A small multi-label image tagger, trained from scratch.
Model: 2.65M parameters, arch vit, norm rmsnorm, activation star_relu, patch size [8, 8], layers 12.
Training: adamw at rate 0.0024, 12500 steps.
Data: trained on rosettes with rotational symmetry, 195000 training examples, 16.4 epochs.
Rows from block 7 of a small multi-label image tagger, named by matrix and row number. Rows with one number belong to one neuron. Each number is 128 + 32 x the weight over its row's rms, rounded and kept within 0 to 255. All counts start at 0. After the name is the row's rms in percent of the matrix's.
After each neuron's rows are labels from the 100 images, of 14848, where the neuron reaches its highest value: "top examples" is what is common among them. Only what is clearly more common there than usual is listed. The data: rosettes with rotational symmetry. In brackets: how many of the 100, against the usual share in percent.
# fc1: MLP up (model.blocks.7.mlp.fc1.weight, 320x160), inputs 108-159
# fc2: MLP down (model.blocks.7.mlp.fc2.weight, 160x320, transposed), outputs 108-159

fc1.268 123 [152  97 176 154 120 143 187 121 192  78  80 129 126 150 126 143 122 115 158 122 135  95 138 145 109 126 154 158 148 141 128 110  98 143 127 130 163 132 115  89 142 162 100 179  54 124 190 121  85 122  79 155]
fc2.268 138 [144 111 127 214 132 122 118 113  87 116 132 159 155  80 125 105 122 114 109  98 163 110 106 143 124 125 146 113 132 151 124 120 130 134 117 116 126 147 117 115 146  88 153  56 170 112 242 123 138 127  97 115]
top examples: pinwheel (100 vs 49.8); six-fold (57 vs 12.7); vivid (34 vs 14.7)

fc1.86 085 [ 96 134 180 138 148 113 162 161 137 117  75 157 157  83 133  94 151 136 148 148 140 140 118 105 124 134 105 140 194 166 144 129  63  90  91 113 117  87 123 131 188 133 100 186 149 164 135 147 139 141 123 194]
fc2.86 074 [173 114 106 159  92 122 113 132  39 105 136 159 140  88 154 129 148 142  90 118 117 150 132 144 109 185 122 159  36 116 145 124 124 122  82  94 104  93  70  75  87 174 115  74 164 139 175 192 131 131  61 108]
top examples: five-fold (30 vs 12.6)

fc1.63 069 [150 134 111 146 188 126 123 102 121  91  91 119 116 134  75 108 198 176 187 120 144 135 145 124 151 157 158 110 124 190  99  89 126 130  48 155 144 169  95 128 105 144  36 100 155 112 140 152  93 156  80 130]
fc2.63 071 [118 129 107 103  38  80 167  94 126 161 144 141 136 161 102 157  97 171 158 120  61 218 135 122 115 156  95 119 106 133 152 102 144 141  54 112 139 148  88 153  56 168 150 130 147 167 117 162 150  82 113  78]
top examples: five-fold (79 vs 12.6); vivid (35 vs 14.7)

fc1.198 083 [126 119 178 145 166 145 130  94 105 153 109 100  83 158 208 149 164 125 100 137 141 109 149 108 123 101 167 155  75 173 127 193 114 140 170 165 126 157 160 116 123 184 164 151 118 142 142 129 133 117  40 128]
fc2.198 076 [102 109 112 110  76 114 175 135  81 133 186 144 137 153 152 171 142  88 149  89 102 157 151 125 139 131 103 124 171  99 100 116 189 146 103 143  97 167 128 117  95 122 143  75 145 135 105 139 165 117  37  82]
top examples: off centre (100 vs 30.3); five-fold (37 vs 12.6)

fc1.250 088 [179  18 125 180 188 136 121 112 151  98  97 120 109  28 111 160 176 136 146  76 173 144 100 155 164 127 176 113 183 157 147 100  75 110 163 126 146 102 135 137 156 105  42 148 167 145 133 126 105 170 112 108]
fc2.250 096 [164 104  88 122 101  52 125 132 119 228 133 110 170 144 114 130 121 161 214 138  86 134 168 145 116 125 131 126 143  98  95 117 149 132 115  55 174 133  74 152  20 112 177 136  79 118 121 134 142 113  65 141]
top examples: five-fold (74 vs 12.6); off centre (73 vs 30.3)

fc1.254 095 [147 124 132 112 137 147 105  95 146 100 115 138 107  92 134 148 143  78 159 133 189 138 156 136 125 136 184  99 163 143  85  99  94 150 118 153 104 165 142 168 201 135  67 155 159 133 121  87 117 197 117 171]
fc2.254 110 [161  74 134  97 100  90 122 153 150 155 155  95 125 123 109 168 120 149 165  84  73 144 105 119 107  83  66 148 182 117 139 159 184 128 132 103 167 161  63 120  61  97 158 117 115 138 106 165  87 100  53 136]
top examples: six-fold (94 vs 12.7); mirrored (92 vs 50.2)

fc1.58 059 [ 94 143 111  58 153 164  78 124 135 143  54  78  95 154 124 104 146 144 136 126 128 161 163 107 144 133 111 127 122 136 123 166 128 117  79 156 137 120 108 108 126 169 127 149  97 154 116 147  75  84 154 101]
fc2.58 058 [210 124 199 117  93 122 130 139 154  86 161  81 130  56 143 101  84 130 185 122 121 151  96 124  59  75 116 184  93 133 177 139  99 137 109 145  58 122 114  73 142 167 134 172 150 106 133 159 104  97  79 110]
top examples: ten-fold (49 vs 12.2)

fc1.230 094 [109 160 150 143 140 136 117 144 163  89 103 116 134 109 146 164  99 121 101 184 145 191 176 134 140 138 103 147 115 146 171  96  46 116  90 146 129 165 109 109 171 114  89 145 114 201 137 118  94  75 102 140]
fc2.230 097 [ 92 175 135 147 113 178 149 136 219 120 148  83 129 110 127  78  90 130 108 122 110 167  70  88 124 133  94 103  82 139 146 142 137 142 170  87  71  52 196 176 146 121  87 179 133 133 119  94 200 128 142 102]
top examples: nine-fold (48 vs 12.6); ten-fold (40 vs 12.2)

fc1.67 079 [165 124 104 130 127 114 184 137 159 128 195 178  95 116 116 190 190 113 119 112 157 144  87 120 124 110  62 152 125  93 122 106 103 135 116 106 111 115 152 156 105 193 141 152 147 205 144 142 143 136   3 114]
fc2.67 076 [ 93 148 189 134 153 130 132 114 147 130 156 119 143  80 156 155 101 142 140  87 110 175 128 118  95 131 102 162  98  76 130 106 120 121 152 112  76  72 178 100 114 124  60 131 162 136 115  80 159 100 105  87]
top examples: pastel (100 vs 14.2); pinwheel (98 vs 49.8); three-fold (42 vs 12.1)

fc1.283 068 [168 123 107 132 159 137 157 156 154 126 151 192 119  63 127 139 169  89  48 140 159 126 131 150 164 150 177 131 178 131 119  95  53 178 177 192  87 162 133 151 141 136  78 146 152 142 121  89 115 185  85 129]
fc2.283 068 [156  60 126 104 131  89  94 126 146 155 162 103 153 137  66 156 147 154 224 121 101 144 106  78  86 118 111 125 163 110 125 104 189 137  86 126 145 134  85 136  55 152 152 108 116 128 100 154 130 119  78 147]
top examples: six-fold (87 vs 12.7); mirrored (86 vs 50.2)

fc1.175 066 [ 83 118 158 124 151 187 143 125  95 126  55 167 150 141  42 115 160 119 172 141 120 102  64  55 127 174 131  82 110 120  88  84 147 155  91 174 100 118 101 108  76 151 126 143 146 143 156 129 177 103  64  78]
fc2.175 067 [221 139 141 144 135 112 107 110 137 140 118 162 153 156 163 137 141 152 158 174  98 146 171 177 107 107 130 192 166 107 128 153  72  98  90 118 164 159  58 116 139 165 124  61 190 161  92 128  57 140   0 110]
top examples: ten-fold (71 vs 12.2)

fc1.111 065 [161 146 180 130 150 128 157  93 126 136 121 158  77 117 120 153 157  67 181 161 136 138 129  81 117 146 159 114 164 131 161 130 128 158 157  91  68 133 128 123 171 179 113 128 152 179 138  98 126 139  83 148]
fc2.111 068 [137  74 126  95  45  93 168 136  88 155  97  88 122 177 125 142 103 170 152 129  88 170 102 123 111 113 103 132 183 141 145 100 155 145  50 160 164 139  62 118 119 174 184 117 166 182 132 169 102  96  60 122]
top examples: grey (51 vs 14.3); three-fold (39 vs 12.1); five-fold (31 vs 12.6)

fc1.286 100 [110  93 116 175 151 115 185 156 150  99  57 131 179 132 132 113 152 137 193 106 136  92 135  68 162 142 160 150 184 149 132 119  65 110 156 161 135 112 128 191 146 114  65 131 157 150 116 143 140 178 103 135]
fc2.286 104 [187 115  88 151 115  88  93 127 127 166  91 115 170 124 121 127  68 139 170 117  95 135 136 130  97 117  88 134 148 119 143 120  93  83 114 106 110 101  63 223  48 107 152  65 136 157 133 184 125 130  49 112]
top examples: five-fold (45 vs 12.6); four-fold (36 vs 12.3)

fc1.275 078 [173 107 117  72 154 125 123 161 138  80  92 175 146 111 132 186 144 145 146 168 101 131 110 151 133 102 110 114 132 185 167 146 143 170 103 155 144  69 140  64 124 153 102 105  46 129 142 190  90  61 106 170]
fc2.275 071 [101 168 206  97  77 135 122 110 197 167  92  44 129 100 127 139 135 106 129  80 118  72 100  52 153 152 145 106  91 123 148 138 129 126 162  79 143 164 167 125 133 179 134 179 140 151 151 115 152 108  33 130]
top examples: ten-fold (83 vs 12.2)

fc1.20 065 [171  83 120 154 132 152 150 109 165 121 134 131 127 157 132 116 131  80 109  90 123 161 153  79  88 113 144 115 145 156 102 141 148 136 127 162 100 191 147 164 138 180 161 114 156 131 129 155 149 119  60 160]
fc2.20 062 [112  60 120 165 102 141 131 158  26 150 153 169 145 178  94 124 110 140 106 141  92 113  63  85 106 173 119 156 119 110 163 113 111 113 116 132  91 126  99  60 125 138 145  80 142 105 148 154 154 170  57  57]
top examples: pinwheel (93 vs 49.8); warm (87 vs 13.9); three-fold (51 vs 12.1)

fc1.99 137 [199 139 155 165 161 149  82 133 163  70 112 120  90 111 162 124 111 133 136 142 161 108 156 211 130 127 136 185 168 160 174  80  12  97 111 157 134 168 104 101  89 139 102 132 108 124 172 163 119 122 101 128]
fc2.99 149 [ 72 139 136 166 192 180 134  92 112 111 161 152 120 132 131 122 150 127 133  57 123 115  86 130 155 132  89  84 106 134 136 107 243 109 125 126 123  84 141 114 115 103 141  99 179  90 163 119 140 127 146 106]
top examples: pinwheel (96 vs 49.8); off centre (67 vs 30.3); six-fold (63 vs 12.7); order: five-fold (34 vs 12.6)

fc1.193 062 [160 170  77 134 112 136 130 108 110 141 176 142  60 186 102 135 168 134 102 120 117 120  60 122 136 126 123 117 126 109 137 116 107 154 147 163 119  94 118 180 120 165 141  88 124 148 107 100 165 183  49  80]
fc2.193 060 [137  98 142 142 128 117 175 140 126 160 140 120 143 106 162 188 162 155 108  74  81 178 103 144 103 142  98 143 129 106 113 138 124 123 108 145  62 131 151 131 134 158 113 139 133 134 101 131 137  99   0  94]
top examples: pastel (97 vs 14.2); off centre (80 vs 30.3); pinwheel (76 vs 49.8)

fc1.65 058 [142 133 194 123 105 139 145 146  65 133 133 122 107 128  96 124 154 116 148  93 146  65 122  61 167 174 111 103  67 107 141 139 119 170 127 102 149  91 124  14  99 137 159 115 139 137 125 202 126 116  69  73]
fc2.65 053 [205  85 111 136  98 110 141 116 125 144 114 135 158 133 158 164  89 172 172 179 115 168 180 160  87 147  93 146 170 157 147 146  94 109  82 202 154 176 108 136  79 170 124 108 150 128 110 145 130 103  11 159]
top examples: pinwheel (98 vs 49.8); three-fold (96 vs 12.1)

fc1.38 093 [140 107  91  80  58 164 115 192  91 201  91 124 150 151 142 120 142 124 157  99 101 133 118 143  86 152  90  82 182 123 127 177  42  96 142 130 109 132 171 159  81 132 186 138  90 135  98 137 146 122  93 164]
fc2.38 098 [169  93 148  67 135 140 111 181 129 138 104 128  98 106 103  81  78 155 149 160 158  83 154 101  88  52 118 151 116 154 114 156 123  99 150 111  86  79  90  87 144  92 136 126 111  82 126  98 117  93 117 116]
top examples: dark (100 vs 14.3); eight-fold (41 vs 12.5)

fc1.90 078 [200 129 158 116  85 123 113 130 129 182 136  99 140 100 167 142  98  90 121 136 124 138 142  70 112 118  98 156  95 104  80 169 119 134 182 162 124 155 159  83 131 158 204 188 120 105 134 145 134  37  95 134]
fc2.90 066 [147 114 174 183 169 188 166  98 125  76 129 105 104 143 129 117 110 151 115 142  93 132  96 130 105 105 160 126 145 158 168  98 114 103  76 113 161 132 145  36 163 206 118 143 100 144 158 177 120  98  34 110]
top examples: nine-fold (51 vs 12.6); cool (42 vs 14.5)

fc1.31 128 [149  71  81 123 133  97 125  83 108 138 103 182 165 134 139 177 180  86 130 119 174 128  94 169 145 133 130  94 170 182 117 130 189 134 164  92 111 115 109 177 134  75  86  62 157 101 108 145 134 172 114 190]
fc2.31 136 [132 174 169 128 171 126 210 133 174  93 179 138 149 150 138 155 165 122 157 142 120 159 100 113 143 145 131 118 120  68 155  83 121 129 116 133  62  93 185 129 134 123  55 154 127 103 134 110 135 165  98 148]
top examples: five-fold (68 vs 12.6)

fc1.290 109 [152 103  91  81 180 170  87 105 141 137 105 160 117 180 154 134 165 113 152 156 141 109 176 141 131 131 144 135 124 156  89 110 106 120 156 207 144 104 181 116  79 152 127 112  67 134 128 138 154 159 128 199]
fc2.290 114 [124 121 124 108  61 120 179 142 131  79 124 121 145  98  92 141 101 124 166  74 148 189 124 164 109 145 141 129 176 140 194  88 210 162 100 130 158 124  62 135 141 105  89 101 136 156 106  83 110 155  81  61]
top examples: mirrored (89 vs 50.2); six-fold (67 vs 12.7)

fc1.232 074 [189 104 100 129 117  72 155 151 138 164 155 135 126 162 125 142 143  67 130 144 149 202 145 150 148 107 165 164 140 161 127 160  85 120 180 182 152 135 136 117  95 179  88  91 103 129 170 179 130  96  46 171]
fc2.232 071 [114 135 120 143 135 134 168 119 102 122 176 141 110 142  80 156  97 137 157 122 127 131 107 129 153 166 150 184  98 118 147 109 137 123 113 138 149 124 114  65 170 141  64 122 148  32 150 149 148  79  63 104]
top examples: pinwheel (90 vs 49.8); cool (67 vs 14.5); three-fold (54 vs 12.1)

fc1.131 053 [119 127 109 136 168 130 197 138  90  79 209 159 145 137 183 123 168 119 122 128 111 102 160 149 135 157 113 183 165 136 155  69 172 113 112 154 163 118 138  86  82 160 105  50 122 152 127 141 116 128 103  90]
fc2.131 054 [148  88 126  86  40 151 152 132 152 170 116 132 135 157  88 108 110 170 155 105  70 154 150  65 102 173 137 111 131 135 159 133  73 106 115  90 112 149 100 145  97 138 149 139 143 135 111 157 127 120  25 169]
top examples: four-fold (79 vs 12.3); off centre (60 vs 30.3)

fc1.117 129 [127 141 130  99  58 118 168 124  79 151 201 181 114 174  94 150 115  78 168 132  71 134 186 118 106 130 117 165  93 113 145 142 154 173 164 122 109 134 167  80  80 195 160  92 108 133 119 119 125 118  50 108]
fc2.117 130 [132 146 104 110 114 105 179 139 150 117  86 165 103 179 134  75  87 174 166 164 149 124 140 142 113 164 139 163 181 190 186  79 102 134  96 190 194  57  93 150 189 163 104 155  97 135 158 103 124 116 113 153]
top examples: nine-fold (47 vs 12.6); eight-fold (38 vs 12.5)

fc1.174 145 [135 109 119 150 157 155 133 125 106 144 167 110  98 143 155 131 136  75  75 180  71 114  57 132 125 122 114  67 170  94 117 190 100 151 113 116 135 150 137 135 160  88 129  93 137 180 145 224 134 105 110 144]
fc2.174 142 [ 89 171 118 109  85 165 145 106 176 171 139 102  98 176 154  90 116 111  86 112 135  59 131  58 129 190 156 122 176 150 172 165  92 106 169 165 132 158 162 121 194  84 167 183 133  92 153  95 158 153 144 160]
top examples: four-fold (100 vs 12.3)

fc1.221 093 [130 129  96  84 144 161 102 114 136  99 168 146 111 136 183 143 167 105  83 138 140 215 140 175 176 124  91  87 168 129 136 108 120 110 159 149 136 145 151 159 118 159 106  82 192 163 103 180 155 142 115 121]
fc2.221 075 [198  71  92 172  91  17 134 102 136 154  89 130 186 100 145 112 167  94  83 131 146  90 116 149 100  79 129 121 144 148 102 168  81 181  91 144 127 163 136 135 124 145 143 102 107 172 161 125 105 137  88 150]
top examples: mirrored (80 vs 50.2); four-fold (68 vs 12.3); order: three-fold (29 vs 12.1)

fc1.202 178 [145 116 139 137 174 144 151  88 130  77 147 132  95 133 169 164 137  57  86 175 111 118  92  85  91  87  74 106 108 144 117 188 130 142 190 149 103 114 185 171 208  86 120 108 133 153 156 171 128 117 104 225]
fc2.202 165 [ 99 144 124 107 155 157 147  84 151 160 140 132  83 219 147  94 136 160  93 178  70  38  67  66 116 168 126  79 161 124 145 146  74 113 114 164 135 126 190 111 160  91 133 156 129 116 149 161 142  92 139 168]
top examples: four-fold (100 vs 12.3)

fc1.309 110 [138  90 162 134 214 123 149 130 160  70 120 175 113 107 180 158 124 153  96 106  78 134 122 170 110  97  97 112 150 203 157 107 129 133 102 130 147 118 123  70 167 143  45  82 113 133 109 177  95  79 117 163]
fc2.309 103 [ 97 162 190 122  70 132 147 122 146 164 156  93 134  83 110 123 119 132  49 168 109  93  39  63 131 154 180  89 106 124 141 153  80  94 175  88  96 111 217 207 173 105 135 179 102 128 128  84 147 158 139 124]
top examples: six-fold (64 vs 12.7)

fc1.273 106 [133 131 124  89 159  52  90 149 104 100 103 135 154 128  94 171 132 103  99 115 146 151 149 178 132  81 154 122 169 156 105 176 146 129 118 128  91 126  82 142 154 124  89  25 153 127 118 138 101 149  83 150]
fc2.273 101 [169 128 146 113 111 101 184 133 217 124 170  96 134 109 123 145 131 118 178 113  93 151 156  97 115 126  98 134 129 112 171 139  97 161 134 129  66 130 136 122 148 146 118 157 143 173 122 104 123 124  11 145]
top examples: off centre (100 vs 30.3)

fc1.237 073 [ 88  79 159 155 131 134 199 153 180  99 116 137 146 143 146 138 155 112 135 117 171 180 129 113  95 117  98 104 172 125 161 124 150 170 179 185 106 124 141 160  78  85 109 177 125 145 138 122 200 104  88 124]
fc2.237 073 [164 141 116 137 131 118 139  73  55  61 153 127 128 128  85 124 122 129  99 114 117  86 145 177 135 113 119 129 107 134 135  93 126 105  93  63  96 129 124 105 113 166 120  38 165 168 138 153  20 118  23 113]
top examples: ten-fold (78 vs 12.2)

fc1.295 083 [160 130 128  88 123 152 111 158 121 144 126 119 105 138 121 152 135 106 105 170 124 112 156  47 135 105  19  91 178 157 123 138  59 143 119 176 121 147 131 110  88 108 130  68  88 172  87 160 154 168  57 133]
fc2.295 097 [111 188 122 166 189 126 141  69 153 100 148 134 131 164 112 158 139  86 131 149 125 157 120 148 165 141 108 171 102  58 103 108 100 143 136 118 146  96  88  71 109 110  64 119 135  84 105 145 135 172  83  94]
top examples: grey (100 vs 14.3); mirrored (80 vs 50.2)

fc1.207 153 [131 123 116 138 106 126  73 140 101 110 149  98 125 144 132 115 121  81  81 154 124 136 162 205 165 114 145 152 114 117  80 112  75 128  94  85 104 197 123 116  98 195 136 116 125 128 157 202 103 130  91 121]
fc2.207 159 [106  97 104 128 151 141 116 126 121  84  94 127 114  90 114 101 144  93 173  55 192  94 108 142 145 123 155 143 177 176 116 121 144 109 158 125  94  89 114 126 141  72 111 127 131 138 113  96 156 160 118 169]
top examples: off centre (99 vs 30.3); three-fold (47 vs 12.1); seven-fold (33 vs 12.9)

fc1.107 128 [176  28 127 123 119 109 142 140  92 121 114 163  70  89 112 191 148  83 194 134 152 116  92 103 132 112 116 135  77 137 128  90 139 141 117 128 132 147 134 160  80 142 167 113 129 176 140 138 134  70  91 106]
fc2.107 126 [172 137  93 109 116  56 101 124 129 119 143 131 109  60  84 181 115 110 179 149 110 157 128 137  66  87 120 163  97 115 156 155 165 153 137  67 129  42  47 100 117  91 110 101 122 169  91 122 108 146  48 149]
top examples: three-fold (100 vs 12.1)

fc1.170 050 [201 103 147 161 144 151 136 144 152 146  93  97  61  98  97  85  97 117 148 109 159  91 114 142 119 143 174 132 179 200 125 158 105 169 137 160 105 144 148  89 134 195 127 150 119 153 126 129  70 169  59 107]
fc2.170 058 [160  63 135  96  97  81 161 145  79 162 168 138 137 141 115 144 170 138 185 117  94 187 101  80  95 137 130 129  84 173 148 155 134 148  94 152  95 131 135  44 131 124 164 114 167 129 123 145 103  92   4 175]
top examples: mirrored (96 vs 50.2); six-fold (79 vs 12.7)

fc1.14 111 [116 149 212 140 144 102 158 174  92 112  69 106  99 138 137 134 137 117 166 132 116 131 142  72 172 133  83 128  80  92 108 181 157 130 132 144 104 112 125  94  96 170 141 145 164 135  91 156 148 109  76  68]
fc2.14 106 [191 113 119 154 147  64 172 150 135 130 113 155 157  60 160 143 113  81 101 103 120 146 150 135 134  98 135 155 181 143 125 151  74 115 174 166  88 133 133 188  48  65 128  76 174 140 108 112 183 169  45 114]
top examples: off centre (72 vs 30.3); ten-fold (43 vs 12.2)

fc1.3 068 [206  80 134 120 149 164 114  93 118 217 118 118  70  99 170 167 170 153  97 113 104 144 112 134 142  83 161  81 111 196 119 148 126 119 142 206 165 175 140  63 183 163 106 114 130 164 146 126  94 124 134 136]
fc2.3 069 [131 118 208  69 108  90 150 108 113  94 121 123 122 153  83 162 127 144 157 141  88 126 163 118 121 141 162 124 163  68 122 104 151 154  35 137 143 134 102  92 106 209  70 151 122 123 115 177  57 127  52  87]
top examples: mirrored (93 vs 50.2); four-fold (56 vs 12.3); five-fold (42 vs 12.6)

fc1.177 060 [136  92 142 113 144 122 148 171  89  94 130 174 137  90 101 168 123  55 126 138 127 138 120 111  93 136 151 107 163  78  73 161  88 179 176 112  56 112 212 134 143  85 118  89 109 122  99 128 189 183  68 123]
fc2.177 049 [148 106 122 107 105  98 155 126 156 140 125 168 117 116 102 139 178 153 118 102 114 105 120  95  92 111 109  60 126 160 137 149  98 146 107 162 130 139  89 153 149 133 162 155 146 123 142 153 114  71  48 136]
top examples: six-fold (52 vs 12.7); seven-fold (47 vs 12.9); cool (36 vs 14.5)

fc1.47 078 [141  83 114  58  66 144 111 215  95 209 101 143 138 135 137 122 129 138 140 102  90 142 188 131 128 113  72 115 163 110 137 137   0  98 144 139 125 177 181 130  85 143 167 150  69 130 115  96 158 107 105 171]
fc2.47 070 [161 113 159  80 143 133  93 175 108  99 127 129  99 101 106 116  62 136 182 132 184 102 126 104  80  87 117 124 116 154 114 147 112 120 153 111 117  85  73 103 162 119 133 116 138  66 102 113 121  87  69 114]
top examples: dark (100 vs 14.3); eight-fold (31 vs 12.5)

fc1.73 096 [153  80  99 119 169 155  92 100 107 106  88 116 128 130 102 121 164 106 146  93 147  73 142 141 173 149 184 142 174 118  93 126 109 118 125 104 127 163 112 139 109  85  77 131 161 135 107 179 102 143 111 146]
fc2.73 099 [142  98 115 106  83 110 128 118 202 171 173 111 113 165 127 173 143 126 151  89 119 166 176 116 140 159 133 120 159 148 151 123 172  94 190 139 156 170  84 153 111  90 147 168 145 143  75  94 133  93 120 160]
top examples: mirrored (90 vs 50.2); five-fold (54 vs 12.6); six-fold (39 vs 12.7)

fc1.167 087 [150  83 170 152 173 131 122 107 136 106  84 148 104  65 107 132 174  77 135 100 202 144 124 131 163 117 201  77 155 161 137 127 101 160 178 147  82 109  90 132 169 139  37 156 199 118 113  96 100 153 110 145]
fc2.167 097 [158  88 117 106  98  81 129 125 128 176 120 103 125 159 113 195  97 160 193 143  73 155 102 122  97 144  90 158 179 143 126 113 138 117 113  98 144 180  32 147  53 124 141 106  98 162 110 155 113 108  47 121]
top examples: five-fold (64 vs 12.6); six-fold (31 vs 12.7)

fc1.203 051 [110 180 156  86 112 162 125  54  82 146 159 170  92  85  55  86 208 138 147 192 159 157 182 128 136 124 148 115  63 125 127  95  59 126  93 137 123 134 172 159 111 125 125 158  97 188 169 117 123 149  81  79]
fc2.203 051 [139  93 135 117  66  67 179 107  82 165 165  91 109 103 138 150 151 136 162 121 110 128 123 114 112 106  92 111 129 155 158 164 168 109  77 156 126 156 111 119  93 136 147  92 173 188 118 128  91  96   8 153]
top examples: grey (87 vs 14.3); six-fold (42 vs 12.7)

fc1.262 068 [183 122 122 124 169 108 169  96 158 126 152 115  80 122  75 163 124  75 137 141 158 115 155 139 169 155 121 158 192 175 138 102  74 117 111 179 162 152 111 101 174 151  93 117 136 119 140 151 122 179  12 165]
fc2.262 074 [103 220 114 155 153 112 158  74 101 121 151 104 125 133 103 138  35 105 134 123 139 146 115 143 152 122 127 173 111 140 108 150 100 125 119 122 146 112  80  87 110 114  50 105 199 108 137 138 117 104  67 105]
top examples: grey (99 vs 14.3); pinwheel (90 vs 49.8); three-fold (37 vs 12.1)

fc1.116 081 [188 126 122 112 128 117  91 113 114 134 169 208 118 121 160 131 122  83 144 130 211 125 158 145  77  97 137  98 157 158 159 120 118 176 149 140 100 111 149  90 192 109 104 108 149 100 156 104  94 154 121 188]
fc2.116 077 [156  74 150 121 127 107 100 192 124 123 114  83 133  86 122 170 171 112 180  74  97 140  99  94  96  51 112 120 201 102 102 127 185  98 168 138 130 147 102 119 104  73 135 142 141 148  83 103 126 135  19 123]
top examples: six-fold (92 vs 12.7)

fc1.88 137 [ 96  89 147 117 158 131 166 134 114  41 116 161 152 118  97 190 135  73 140 165 115 149 105 113 112  91 114 134 203 119 114 154 153 133 184 146  63 144 145 120 179 101 106  75 126 139 134 139 133 128  90 148]
fc2.88 120 [143 104 195 124 152 116  87 154 165 125 117  90 114  84 115 132 163 134  72 159 110 151 107 106 130  55 111 149 200 137 132 145  52 134 133 129 126 162  82  51 140 109 128 178  76 156 125 160 114 111  40 150]
top examples: three-fold (77 vs 12.1)

fc1.139 075 [100 122 169 167 162 138 193 103 163  79 128 140 113 131  91 140 121  91 156 157 158 100 151 116 126 126 189 156 138 132 144 126  78 134 157 149 151  97 160 124 179 138  83 140 107 127 191 106 102 124  20 134]
fc2.139 073 [168  66  87 145 116 102 119 105  76 151 153 131 149  59 128 147 160 143 122 106 143 107  93 145 114  79 111 129 125 168 119 128 175 133  74 127 143 139  93 116 111 145 166  66 136 189 180 133 142  79  22  96]
top examples: pinwheel (100 vs 49.8); three-fold (37 vs 12.1); six-fold (33 vs 12.7)

fc1.42 184 [120 140  92  94 121 121 157 165 137 186  98 141 134 213 115 148 140 142 105 199  75 116 147  90 112 100  47 147  92 102  92 181 143 152 140 179 141 105 182 130  77 176 175 125  71 135 107 164 133 104 106 123]
fc2.42 188 [178  96 151 138 150 140 122  80 109 107 138 115  97  67 157 166 121 110 153  50 119 135 106 144 118 158 131 143 181 136 162  70 170 133 138  98 134 178  11  82 131  82  82 101 150 131 124 151  65 117 101 131]
top examples: nine-fold (96 vs 12.6); pinwheel (81 vs 49.8)

fc1.284 122 [161 123 138 110 141 154 127 156 160  91  83 145 141  94 141 121 133 103 136 128 134 231 193 158 136 135 126 168 137 164 153 143  58  77 122 141 157 158 108 116 118 171  96 139  82 148  96 117 130 119 116 105]
fc2.284 102 [134 107 122  47  99 112 186 154 140 123 101 130  74 139  82 139  94 163 114 172  85  89 112  94  83 112 110 120 188 130 132 143 104 124 170 133 158  90 118 161 122 110  84 146  72 153  55 104 171 127 126 132]
top examples: off centre (100 vs 30.3); mirrored (99 vs 50.2); ten-fold (37 vs 12.2); order: nine-fold (31 vs 12.6)

fc1.291 130 [137  92 107 129 147 127  91  91 167  87  45 128  95  49 153 107 118  83 135 137 196 161 136 119 166 142 153 134 199 203 167 120  36 112 173 143 126 133 131 166 195 101  66 168 153 143 130 114 123 170 136 148]
fc2.291 134 [199  92  94 119 112  46 161 118 178 181 115 143 152 104  75 154 117 136 208 119 132 161 142 101  77 107 104 141 143 126  90 163 185 145 107 109 175 110  95 166  58 153 180 107  97 144 132 114 103 122 107 123]
top examples: five-fold (76 vs 12.6)

fc1.257 048 [101 100 134  89  95 151 192  91 119 205 168 143  98 149  89 156 112 143 179 111 145 134 108  41 135 123 135 124 111 135 118 103 117 160  72  78 117 153 183 115 142 134 121  85 125 159 135 134 144 147  59  65]
fc2.257 060 [192  24 159 124  61  85 152 146 142 118 142 132 120 149 113 173 153 140 162 155  93 189 101  88 110 131  97 148 168 151 131  94 126 119  85 143 128 165  56  92  86 168 173 129 140 143 114 182 127  87   4 146]
top examples: three-fold (78 vs 12.1); pastel (61 vs 14.2); grey (34 vs 14.3)

fc1.82 072 [191 115 177 152  83 106 136 115 117 157  89 114  80 114  99 115 136 140  60  90  78 128 109  80 118 154 169 116 155 165 170 157 100 164 144 154 163 148 180  91 114 240 130 159 153 134 139 136 164 135  85  89]
fc2.82 062 [133  79 125  94 120 136 164 142  85 125 149 172 127 168 106 214 180  98 152 140  61 167 124  65 108 128 107  94 105 124 118 179 163 139  93 170 133 166 145  38 133 183 176 119 115  84  82 186  94 128   3 128]
top examples: four-fold (52 vs 12.3); cool (42 vs 14.5)

fc1.258 091 [186  56 149 111 136 139  98 116 154 148 101 157 114  95 157 126 165  97 150 138 138 106 147 165 119 114 176 163 131 155 103 101 104 124 142 112 119 155 101 138 109  91 136 180 137 141 109 117 100 162  63 151]
fc2.258 087 [ 95  99 129 113  67 134  99 129 111 127 141  88 159 107 119 170 106 125 133 109 125 133  88  91 137 135 111 112 170 163 144 149 133  91 140 165 142 117  54 128  99  20 120 169 156 121  79  99 153 169  67 120]
top examples: mirrored (100 vs 50.2); six-fold (88 vs 12.7); earthy (35 vs 14.1)

fc1.103 085 [119 135 143 107 103 117 172 137 140 131 150 129 124 124 165 148 141 123 157 103 192  99 159 132 132 135  96 102  55 135 147 125 140 173 111 182 107  72 132 132  72 154  80 155 110 152 147 100 132 121  91 141]
fc2.103 066 [188 161 176  85 112 104 124 156  87 127 117  87 112  77 132 126 132  67 124 160 110 141 146 166 144 160 143 130 110  66 167 162  63 153 100  95 112 100  54 104 128 128 158 166 136 142 107 178 170 129  66 123]
top examples: off centre (93 vs 30.3); nine-fold (36 vs 12.6); ten-fold (29 vs 12.2)

fc1.163 067 [136  63 137 121 171 145 165 125 123 151 181 117  92 130  84 185 146 134 175 149  82  83 118  82  45  73 133 116  92  64 117 139 107 151 115 151  93 103 150  98 131 123 141  81 110 156 117 149 125 138  87 120]
fc2.163 057 [131  80 179  79 114  89 147 172 152 133  99  96  86 141 115 141 116 131 145 144 129 166 116  99  98 105 137 113 183 196 173 100 111 104 110 121  98 173 103  81 144 159 123 173  98 150 131  92 113 112   0 195]
top examples: ten-fold (59 vs 12.2)